Weights of a small image autoencoder.
Model: 12.7M parameters, 48-pixel images, encoder norm rmsnorm, encoder patch size [4, 4], decoder widths [64, 128, 256].
Training: ademamix at rate 0.000475, 24100 steps, batches of 128.
Rows from block 3 of the encoder of a small image autoencoder, named by matrix and row number. Rows with one number belong to one neuron. Each number is 500 + 50 x the weight over its row's rms, rounded and kept within 0 to 999. All counts start at 0. Numbers have three digits each.
After each neuron's rows are labels from the 100 images, of 14976, where the neuron reaches its largest size: "responds to" is what is common among them. Only what is clearly more common there than usual is listed. The data: scattered letters and digits in many colours. In brackets: how many of the 100.
# u: gMLP up (value half) (encoder.blocks.3.mixer.u.weight, 768x384), inputs 336-383
# v: gMLP up (gate half) (encoder.blocks.3.mixer.v.weight, 768x384), inputs 336-383
# out: gMLP down (encoder.blocks.3.mixer.out.weight, 384x768, transposed), outputs 336-383

u.157:528630470603486503502498506469514499391497503496475651509506495527513463506504499461795502493535524489499560517505501486480431487515506509501605
v.157:472598507613480474516507451564550410403436533454440602483524493447535574465473485529661527544473482518490573540554439457538386522506502498458619
out.157:548521536507432502527464627455520586474554522569481520478430403477521486471506528456505345502484556521498504521524586526496471503567560517509522
responds to: yellow (57); white (56); orange (47); pink (43)

u.436:580515480434473502478479486457480560606485478494533440505509503467466437512545511424233494386531625544514448531472588483431576507562538459482431
v.436:467587384577512513523525517494476366411484535472429572515570562531486558513485523475611619543544500477461566501514468441471440534396515477538552
out.436:473534594497493439412532428505503567553544495432609497558448445437407525519559492510499469491484527569428552471453596485466535420560491420493483
responds to: brown (48); black (45); blue (45)

u.136:561608428592477498501493538424502538378509502502475646514536490594526428501509499402731510482546533476500527522514500502426421489547534505505615
v.136:547597585599429497544532549493525545406498537483519616480482456480583515489492465501649465509454442518456575539536549536541421470566540530483635
out.136:519504513480538529550507614425515551496558449493516502545464450523635480498522561447474408534519494435454427492481454559481494446509526513501503
responds to: yellow (61); white (56); orange (46); pink (42)

u.32:545464492444458528513480501459448544546482465456558435479497487474500472524534512420248488456493523555510463546462529518462544502530537524445445
v.32:479591476581511525516540484467506466397479437454497638514527504513533458491471513497779519548508479445480540523463447490515425441500495546471619
out.32:376463552480576439534561481549554440589538461501504442537501476487560524509480451582486500566473457451445404391456446542520557500483480522547463
responds to: purple (49); black (49); brown (48); blue (47)

u.463:506413506386505509499492497504487508603497497491514341489499502491489513509507510499107497477492493512507459503483510511500628505502499495493325
v.463:509616431601500467470482501479523460377481513530452660510555510508498470501490471493769557503530520488513527485532493459486415498491511500504634
out.463:408469549473581427511559464498583518564561427522533469599489500489555495478522455523474500540456514439383427413451494504529522386551476484558472
responds to: blue (46); black (43); brown (42); purple (41)

u.614:482544502568519497510501493519507465400515495489488599507486511492545508499469499520891510534495470456481577496497466493518417488471440506512606
v.614:470518508539491491506503492526495366448439542533369506472521504509474604506442508525597545584483441503506531455562408468522459556424471531511508
out.614:564538541516368554502441551495510589476486552569459525441454406463471470475469539459512373494468522556531574551549619487538466561591563528454531
responds to: blue (58); black (56); brown (54); purple (46)

u.338:555622469603486484459432509485498525390503511520489648504506508483499469508501490486820493460515529507507530512502530454472421497551502475514631
v.338:567545455547507549527487502409488466441488447496502575557544487611519513558574505450614475488585521482516508507512529568438495440538498472433576
out.338:543544535517374529464453507517440565497456539483540534411440456465429509517511547490523406470477468609573589542504612516510500545526539488444520
responds to: orange (49); yellow (43); pink (41)

u.342:520610463614488500510511511478511486363505506499465663502514494550522453492492505471809506499520511474476556522510492490485401471508518518510634
v.342:476611536603447517508483486556464485340500551508470657448494489461509562488442528545745490539475439513494616586524471501552407506462495502464621
out.342:534500487490544535548493589424509553492532411504523500525479487528647478509524553450489447514522502433463452523457435560478491428517522508505504
responds to: pink (57); white (47); orange (43)

u.156:543425515389492517508521531421483576594516482521548433504483471515490465504590508426225473442495559522512417510481578524470586503558554523477406
v.156:526364550402530537551508520451474545593527432489578387485454478513510460497558540440226447487502470452504383467441500559492583490516502530509403
out.156:605492484495463569601423592482479586508524496462483498440457515551491505490518512434494419458556514511583418501503543590474509538448513534564505
responds to: teal (67); white (51); yellow (47); orange (44)

u.423:582532378521466501475496475429489510494446502474503502506589526488491414519500524417323573439596606541497501538497532470410513507578580479490508
v.423:490374531371522511512502496513484517634511487483530336488489507493483532506537501497130486508485479513507443483473508536504616503487494508510347
out.423:426451560510525493537538472609515409544495537442493450481494525471565523467455515600505512552458407474417494439497418536533518499429462512522466
responds to: black (60); brown (49); blue (45)

u.762:505397510380504509497490500502486508628495501497512333493498504490483516514511503497156498478494498514514444495493517511496630512503504495494326
v.762:497642463602496494477509491497521473352489499490475693513529509507512495489493493501730550512509514494485536505516496475500414488495488501505654
out.762:466475517457575488531515521429521532557565425484505460563478509515619502478544518466437454551495485430403401435451457555489537381512493495558462
responds to: blue (47); purple (44); brown (44)

u.484:554604482590517487437406470500479539517481462422534516539514549466503402493524504489741473408539557499502466482441544495452499480494386438498599
v.484:509387543370516514513497498510481540632508478476551351490470494485486519506544508486142479492478480515501439499469515533502599496510504504496362
out.484:553552539546424513429507465519426512468457556469528547488473496475394520520512503486561514480478504604538627573528544436474478553524526479452529
responds to: green (65); purple (47); black (42); brown (40)

u.691:507630474624484496499504504488509481337494512504468688502516494517515474498485502491793512502508520488489554517514486486496390487504518508499653
v.691:514591505572434552498491509551457491407482553473486599388478511478537483499378564557670474530449391486459641593490408497543446513464480466449573
out.691:532504480499559553549491567414478515493538423465497501530487495538684476484518558449497452530513486427449473517462447539471494407505506510516501
responds to: white (54); yellow (54); orange (49); pink (46)

u.562:510631417576488476475505506479514455464471513517419574516600521510476454509471486490556655477529581503517477435524540451479486539514534426546547
v.562:528430514400506495497515536434488577566526508517555470525468460505471479501615495400306463454489573527527449537492598505478571525580550534476441
out.562:537483473497426460513470538465537593490532572634414500516522539505356524411534436460484509495469589512542430444617607469525510584549510516595487
responds to: pink (47)

u.441:525691462644479483469464485496503492393480510476468649512529519490501444503485505497777526463524548499493505472497522472481432496503483453550653
v.441:467595474596440481462467440563500378412433578471424580489563532459488521508450496551704568531490434520501570478530437485547422504459471465445570
out.441:534510547498397519474472531519457594512477541548541511423430438463422507508513521488506379478458488576612538512514626512527508564550535504470502
responds to: brown (44)

u.333:519643477626477526507518504483501472323486501473466696480519479523513485499482522478700521520502512518478590601521486499488388487532545518459643
v.333:540505421455477486517530549392493559555511514572472506514517475541456476515561466404415514415544608507557441494529578494451537560590571506478472
out.333:513498449513477575506453449564430423498420549444459507435559533554447506560455508545513542478558427543575538506537456507503508647341490512451505
responds to: yellow (43); white (42)

u.168:635497499437481529520475500437480570569517439445557471500487492517516435517604546388275465411544560488503377476417587570436570466550515516526449
v.168:497588517578490445433522471532555491414487546540508651545472492469435473469520421502695552451489541551468572530534541420525436476575522485483595
out.168:490494489501485463467511476507461468506440522538499491496535545526382565586506467497502583486538507553665499464519531506482502670447492482511494
responds to: pink (55); white (52); yellow (45); orange (40)

u.412:519424475371574493493496523431502530592515472520510381519518520531508385505526498452284503431566579475509426487456517489451595499489403455520393
v.412:493496546440448470476513481513503598547498539560579479502473448468437484499603459491448476382481592565519541558502628460482491532576556502490454
out.412:513567547523429503474484586492505553474518526566504555448435385456480485522477513474529366500463523548537578543514601495517464523594566519447559
responds to: yellow (53); pink (49); white (47); orange (41)

u.283:494408491398508495498498492503492490639491494502506315500520517499488510514501499506168521493502508504509442481486511503495624511496498480506323
v.283:502485535511537497502477540436499602415559487579535567524462491549502484449551507441681449425472578476504528567497564487478392508607528509491543
out.283:411465547448557424500552472517607520571556474554521426579491495481527490460507452534429508527442530447392427428482504478542505412569483495552457
responds to: count: one (39)

u.391:593553449452468509503500509424490530570500470509496513519513490536479450522558495382265507437573626503522396496497581499423556513546552497501455
v.391:498384511369517506498491499508483512655493496492518323489493513490469533511511500502202492503494476515519437482493510508500636528485479489503328
out.391:544518504502430494543482630426530619470538502574465522506457424504506470456518515421497384503490537504536452499559620517525490563576562523523522
responds to: black (62); brown (48); blue (40)

u.372:437518491550533462512543474520531396470508502526436489518543512503540513493451464541620595565499479450480528430520480465531499479462404459568511
v.372:531378534383512525517507494473490556555521474489562427493473480488514504502565516472147467445462502520480474531436542555503573473540521529465418
out.372:420499559493527424458544470489623565516556449560552495580477457466502475408528447514489509511405547460377458462466536456551508359631478477533495
responds to: pink (46); orange (42); yellow (41); white (40)

u.465:452577469570509466477517477513524414417487516520420557496584537495494529487455467524658653554504480477493533427542453457520458501429415459535561
v.465:524422499393502523467469444497483538540480472488543453488500525493476524520542488460235518407469514536528479558447522513495578504521484522437413
out.465:352496556498526392484564466550627516506535470559519498550500483479492473436500406561497540508415555471367481465488518464558500416614484494524499
responds to: brown (48); black (46); purple (42); blue (40)

u.21:487640450610501466463491486509515388461462518515408531513573528494471465484437478524644614515526529493497496436527465427497457533453450437570562
v.21:456340521446536493545506482539498446628513517536487351470507496509470572476466473522336542565469469465482471428526463492523574506464400501637376
out.21:448498541503518509464501421597461395515471535346547492458493539477525561528482572597500520501506416494405532487461379513480513428394467481445490
responds to: blue (53); brown (52); purple (46)

u.725:540637465627481516480442514487483480365492500514480660489521516520509497523486498483808517503517491518529541520509502501479398508498518507490625
v.725:541597483558505536460480506435487507412490484497523661501496501525493453512531508412756510469525517510528541584491484463479453480554496500443618
out.725:500494516495496530462473381591410425517427521437566491405495521492495537593486551553501514465533449540526548534452437509469500495408478488445490
responds to: pink (42); orange (41)

u.733:512404493376523503514503528471499517640507484505509363509497502508480478502515498470149497462516544513521384472486538509479623519521521487528360
v.733:479375542376556536522516496501476544604533451451564375522488486499500523489563508507165495507467469511480458498478490538495590461511483491472396
out.733:449468467488525523532466464569550453535490481536462470426507550525603525503442520565485515494493457417474445470495375557555527495446482545471492
responds to: purple (51); blue (47)

u.223:547561434531517493487485528421505524441508494547496635541521498544489444523545472408774509432590599485538468506506538483409474510533513496497574
v.223:493384515377529526534519504503496489611502496491517344487494498525492509504500522483110506528504472493510441486491475526512586519465505511512346
out.223:526545537497388456489478591480532623484527526589511528468435406459435487471512502479501384481447564559532510512547661485539490531616556489498518
responds to: black (55); brown (50); purple (48)

u.545:490620493608495486478485497512510456320484523505467655495524510488524505488477491515774537500499490496488559508513485473509412497493465478507647
v.545:484595491566483512453496495494480535389506485489552658534509492468492514486552479476770546435477571538508554521483559444500446474517501483453622
out.545:371497549499524389454553460556597485508509505597518497545507505474478490455484438560497543507398559476395482471484501444560499441604468494526498
responds to: purple (40); blue (40)

u.155:556614430562475515507530516434478500409500497492468635500529491586538450503569490383501529477584558498492554563521525520479427518548581544506546
v.155:435467543490491419425474518502522509571492543623494506513473514451363534517469377520667504486490496555584460447569617430501502581521464477522516
out.155:385465547474573415526551467552580471547557477532490469539492509491517532464488435564483504557462457435430441410507448513555527476492453509556474
responds to: teal (75); yellow (57); white (54); pink (43)

u.38:522493433464499486498520561394518557532517519580483560523500474551460468519535458408568500433524607507563439493546574465464517549585575508493496
v.38:393458475483535452517564485536565401523503527523432423505548509510490543454449439558469604602487478486488475415561413479537521535386443517544466
out.38:598513455511470582463428431445368524499437488390526514466523574511440527533556545414489540450578491542555565572465485524424514493435486468459488
responds to: teal (79); white (63); pink (54); yellow (41)

u.96:529452485418520509504494487501491498630497485455504339500508516495497478503502524473088499505535503495499420479465491528476612497478477492516354
v.96:450618488596502451461545490529559442376500509544463620524505464469509489448470445543739565534475517500468557457530486434531427485522475487508611
out.96:443493547508529454450536369579497427524510561408524480547523540460420567504496479580508586526488484538406534426503448487475515481442446437524477
responds to: teal (66); black (51); purple (46)

u.41:484414488420533486499502480529504465651493491480479327505515539491476519499484490516245527540517479482510410428503463509507601515429438497553358
v.41:454574431587498469446510513519513361428449542558405566503558522502429513485409453545742598548518506511541529478578453434515432565475468464515593
out.41:520533582512491498428496452485464564522541520427590515530445437458388514526552487477519450473532531576470576529467577491417505462508515467458508
responds to: blue (41)

u.73:520466455503513562539564520382481472422494495480493547495542487635541455501525540340296512551554502475501539581522426550439452480499572577473536
v.73:556488478442466516515495534387494590566523488524545498482475470548486478512589476392340485409512587540512432540506558507437539521611571505458461
out.73:483485493509534555576475534536461429508492521449450486455515528544616534514468521525505493544528402448511471477511370554488500550349487554514498
responds to: yellow (51); orange (48); white (48)

u.440:506668499614452503484487493513495478358473522493484690479503492480504520494467505505746505496483502554493602585529504462505405499524551498447629
v.440:543396530386511527506483504469465549603512473469556393492479490491498491506571519427174469467488506512504421532455521534473579489526520513476406
out.440:443491529501545488523482466649516397514536520423481488458508518479534530496451495623510529540473441478409498469470415531508508476410466496533491
responds to: yellow (47); white (45)

u.561:517394514363508503498501503506483515604504497481530375493491498493487518501539513483092486486503486506508408495484505525492588501499506515501373
v.561:531374510408498504503495519489457527570503503496536410479488488514483509501594511423210482458490506529517441544478546518475548519514520519491433
out.561:576522491517453568467435499522395460474452594421495513417494535487427534518487560495513515486532472581543571568530448496456481546415502487454508
responds to: orange (43); yellow (43)

u.186:537726479604455512456461460497484507381441508432493618471509495464514420494470539495454520468504545562472607629489545450473419483541519414415607
v.186:527449463449513504480524503397494574514497487529544523537544503523475450530578479409475527421541586521535477544486561483440526508612551503476497
out.186:510479553500500537569528467613474418513500547377515491467499537487531504493476574604500499492520436475434469477469450562503518511396478521511488
responds to: purple (48); black (46); brown (41)

u.600:515463489462497502511484480506493481639489494474487282496522531491507478494484510505248526523515496490495446463487478519492577509461432489542347
v.600:492360528363518507516505508509497532644513497510530338497479492487478530500524503500182469488488487510516422481487523520510633511509494500506338
out.600:429488530506521507503501423621484391529486543399504482446504537476550555508455544600503520539490414496431529463485391544515512463400465495485485
responds to: blue (48); brown (45); purple (44)

u.612:615419445449495495493447498476464555634475497479532422524519550471440486524561489451409495425574557505552335419466568500423631561516501509592405
v.612:545556495471469525488537535406505599425487500548508608510464488481505547483596477438520457420479544545488552614461607537534446503585535543429515
out.612:552519540471452519474459554454448601552532508526545506460426470466481526494546544452470370488486508554515525534483574527476530475546533486484478
responds to: black (61); brown (44); purple (43); blue (43)

u.300:515423485379501489505532539438489523627489527540489393530506477522461474531515482432200504489521548515529410464537534495473610531517549525516375
v.300:470362538411549492534513478533492471639526478490512351489486540505481546501494486514228523561498454462504423457479447528513580514404456518528346
out.300:400475527499559475485497422581490382578458490410518430460521534472559544500475533614496545531497411482432505454432391529502594471409428478476435
responds to: brown (53); black (47); purple (42); blue (42)

u.511:479687460613499493459504475501510366343438522493409612487576517504506468499439500516558677542519522508486591523526446439500400498458506444471624
v.511:548519482495472523479494507419483566467485496525527592507486486529468510540571474400552497436487554551535516574501566485468497521596571522441534
out.511:449481548497545480565556481549553479509531468422515491538499534497595476447497523540495492517468457443332451466464455540537500421493477501553492
responds to: purple (44); black (40)

u.479:520611470588496500507527514434525505383516505519461639506516490598530448491504502438746508494530517456469552520505498496486425462521519518518609
v.479:511584539580389523518538529536479527393502595504465636425475454493503551486439527541655484549441426522479611581554483520532405501531561527450599
out.479:541510510492523531545498626430507562490533450496513505530459454513622476467519558446486419526505493451469450527480459532484494456542528515507510
responds to: white (65); yellow (59); orange (51); pink (47)

u.588:535528492527477510518525536430504533416520505555502649516486483569506471513592502393702483469531542511507491538507549502465446516552558536504566
v.588:486378528367520497516504502513502524647512484494522337498480505488488529501519490514156481506484482504506417468488523528511629504496482494517341
out.588:531498527474473470506474558429514606530564457540537494496422403496484489514528508462482341464517534512542459509492590527492531520562536509487493
responds to: blue (46); purple (43); black (43); brown (43)

u.113:565424548385488539535494509466468588587527459479577430488470473510507495516579526426233442462492495494508419527453539562476558477538527530499409
v.113:488365560415509543525520504517452533591538470444566388494446514506544517507498529511248473539495458463486409459482473544509574494480486525497406
out.113:545499520491454479552468654460524597501565517565489503466449399514462499481514506475503362488511553516579462492524617537498512559524533510521506
responds to: orange (44); yellow (44); white (40)

u.263:498644456609434481472527472500504450356443531496468666481548489497481514501469487490592583483493532559478590572545516444495411505550600497443619
v.263:504361522351530486492503496507496540640517471495549356508474493501482534517586481480176493481457481523521410506477528529509611505510487515505376
out.263:454489475505494512582477545553536422490502536531431496456528510515554505454441523570501510547476461450475447441546442539556505557418489526532498
responds to: purple (47); blue (45); brown (44); black (43)

u.655:545508423520489512448390469511449469468486556555438475487683681502471484540477494506475672479554514528577516499521486492462491570407481458496472
v.655:488417566353519482488540493494523567619529490509560367530469455469499497459584472487241485455459545509477441494467562511525625462574488539466394
out.655:397463541464547427507559467541614507552543472565503455569499496476512492461487439549474523525437524456403453433507501476559495441557483492538472
responds to: black (57); brown (49)

u.184:548526433512489486511477559390488566458536515565486619520502484574477467538561480393722485435556576494542460495519585504412483525550542505529557
v.184:563452535418491552527521529384495590537531459494580478505459463521518434483596534373290443452504557486481482523455548528484529469581538529480475
out.184:536527552478418477490475600475495619509532496531554512457420410478462493495529508466501372485480517568563510529498642510508500521584536478496509
responds to: teal (72); yellow (58); white (52); orange (41)

u.535:514402449389517504494500527466489516631499492539504382510526504543471494543529479437260509456561536506537413479504525502421626522507537496499341
v.535:501386522382512509504491501513487519668499494499524317493480503489481530509507506505214477496492481510517445480489517514502616521490487490503333
out.535:558525494513379500532466633461514606438514559597444534458466435498445490465494511459513399490490539532578470505602629505533472619551562520519532
responds to: brown (48); black (47); purple (42); blue (41)

u.450:510605462576496469472486514469516481386484518538481671527508505535498486504499476461836522485524529483520541501517503445481413507490509529491628
v.450:576606494583490589493432522459389464387510419518507601450493487580553545528475527447701469513559433471478504526499430560478450509481542483465600
out.450:541533536517417505481483564537470539474517563564548546439449426464451498531484533511560406454499546568570573549501596501493478570526541498446530
responds to: orange (45)

u.616:526670483589476514432448471495480507399467509441506670485509520474484456509495518489690508427507534545501563565497524449474424494519501449462617
v.616:482613412588489469448496500474525454431471520567427586522593514507476469510462477500660608487523556499515507485540510433490449547531567456515594
out.616:511544549534366492472483528564499544492476574542520549423452416437399496504463510532564415475450508591557585521546623486539478587554544503450535
responds to: brown (48); black (46)

u.517:507484472437509487459460498504498500690491503497472366493522536478443504512483492515392571450520547513540469452508568463485620555493424389529383
v.517:571499460466456524477515511407465576505491519517531531502519459518441493510550494394416492451484549558538495575514572494458524535636587518437504
out.517:459499574484426465443521431556553571533513520545581501493466455431381469475537484547500466443446548559466565496470673474547531463604506477455485
responds to: red (71); brown (53); black (45); blue (40)

u.335:568683405612473467451420484468500524495457483478463559525539525464476404511488510471646517431565625510510425438494568447438506520528490432555571
v.335:459614450601517484483483453541547415429474511481450559511536548491523504461469467545659568526520497457454543458491434500534443460401398474524556
out.335:532510527520405510461465484553453531532484585539513538424462480465362527515494491527566434458491506600591595516550607486515522594505523511466506
responds to: green (65); blue (50); purple (44)

u.286:515536475555494496510480552415510538440544501573481628508515467615489453505534477418792500455522507510532505513514539522442467524536516514504574
v.286:545591499562489509514506520388523553390518482496535652517495469546523435502539502377749477471519535464487549535495515504467432451558533525458608
out.286:557506498474469524466479508475420553527473448484566495451458460502518499567521551471495422449520485544571520573456540516480522494535524495439491
responds to: teal (67); white (55); orange (52); yellow (47)

u.25:505405514378507506502498504497494512622501495497515334499494498492489506502515505492105491478494504511503439495484520517498635504508505498497332
v.25:480616445577514459445503472480504451427484492503478622561593549506469489489503449500696626502543531507510514461510533437481461501477451461581586
out.25:414472543482563451538556450514548491546552442476511474572492512493587507488502484544482482549462475444371433393469473530535520395520485495565476
responds to: blue (42)

u.553:526603460602498497498496514450509505365509501514484677515512499539513469507512497456845507482533530480497548514499510492463414483516514505507631
v.553:394580551585485489538562471537495391401463500447435649517531490511492608482462490566693523587440475538465553509489467491553448501443449538511593
out.553:523519559486394509478470546488491623519493505542549518444415410456463489484518523480496342477457495563533540541499633508524492500604546503460508
responds to: yellow (65); white (56); orange (45)

u.407:535423485375515513484490499488481529659500478478531339509500514503486469511532528470162491462535529496517387483455519535477623500492487493507342
v.407:515399530366522527505483499487463556633506500502531362502486501512467512507578489458159481481498503533529419506479548522474582521510503513496374
out.407:589553501545421531463448469504440534457486571411503541482493532495366534497522504470517529447545564591505591541535541468431458498470517475498511
responds to: blue (54); black (46); purple (40); brown (40)

u.12:524580472592501499495470517457504504405504500523480647509513506545510464519513487460862506483537520471506531503503504491449432487499505504506610
v.12:433663543606470477501477472572515399417435512462457600491492514456484617456445490555651521575436468543483547512518445478568414511456512518431572
out.12:525536527520378501455465487547449539500471569524528526412463459443391525513482521529532438471468504616556616537519611485523492558545520478450504
responds to: the character W (26)

u.15:526508442486488494499517553390500547484511513570499590530518480566469471525560466391607506441537587509555461517535562471440496534580576520483519
v.15:463603472583503480517543518511542449371518552523423645539520493529511514469515466505767520519514519477475542460548494490513423470472502539536628
out.15:611513503497416539526450558470434591504527509464515517436446458505457512529529536447492376463524521561591495524493599550473520542521534494509499
responds to: teal (77); white (65); pink (53); yellow (48)

u.570:491537425495506487478533499478507443569471499537435415518589523515465486517471489492336637470531564494518470457519522454480563537495477435548393
v.570:488518526585487495491521472505508511367478481497543666487499513485529522484515481511768531486473501515464596562453508504527391477528462520435647
out.570:521494513496407433471485474475561605500534555625477499517503518475341521386552452482478504483440581519481465438557636461537517487604478475577483
responds to: red (64); purple (42); brown (42); blue (42)

u.33:514609455536493519432451457494480508441462487437498565511588549480477462508491509490345612447504544548493547671488572456441475506543569421447531
v.33:517589486585479535485479497455482525362488497495504669496498497515474518509510484477761488487502513540527600580508530497498408526562534532434621
out.33:440415542465561485569555480563524436589536484425515426520505510498585499493489521575467491517498453438418394432439441571513562483448473522544422
responds to: green (65); blue (43); purple (41); black (40)

u.340:506604466599493482478461508475506497389496508517474656515518509502503471513495491490835514487524528492504545505505518460483420491513501496499628
v.340:462633483560529507467499411538510421475445490438431543538560558462489544471485451539608594509493495489471506446496481465493446474437480453507531
out.340:558534491535400541464453470532422515481438575480500542421489516475385523524483519505549478461504482611601619549550574481498487592483524492450524
responds to: purple (47); blue (46); black (45); brown (41)

u.363:530432489404546495504500499469504546586534465489529351529491517497504437495547498476241484413545562470501412480437533526475618489505413468536373
v.363:479380494404540512536533509508496446606507494495484340498515520540504532505488501499202525553507466467505454464496442528513575514424476526533363
out.363:486521546498380469502508539532564584486499548596495528474458432455373464456498460518512419469433534577548544499567688465569488565597556515502528
responds to: brown (46)

u.360:519640478604495499498500510475507497380503517517476648510513498537507477498496502462807505493536519485498572543515490493480423492507514514475602
v.360:485384534378521500512510501510496521645512478502527329510478503486493527499524495510158484506482485498505435476474521530513630499495482492515332
out.360:534493564479511470532501573456473556522556470506581489498392397498529495532531532466486321490510509506562453490477542516475523541547532507511490
responds to: pink (44); orange (40)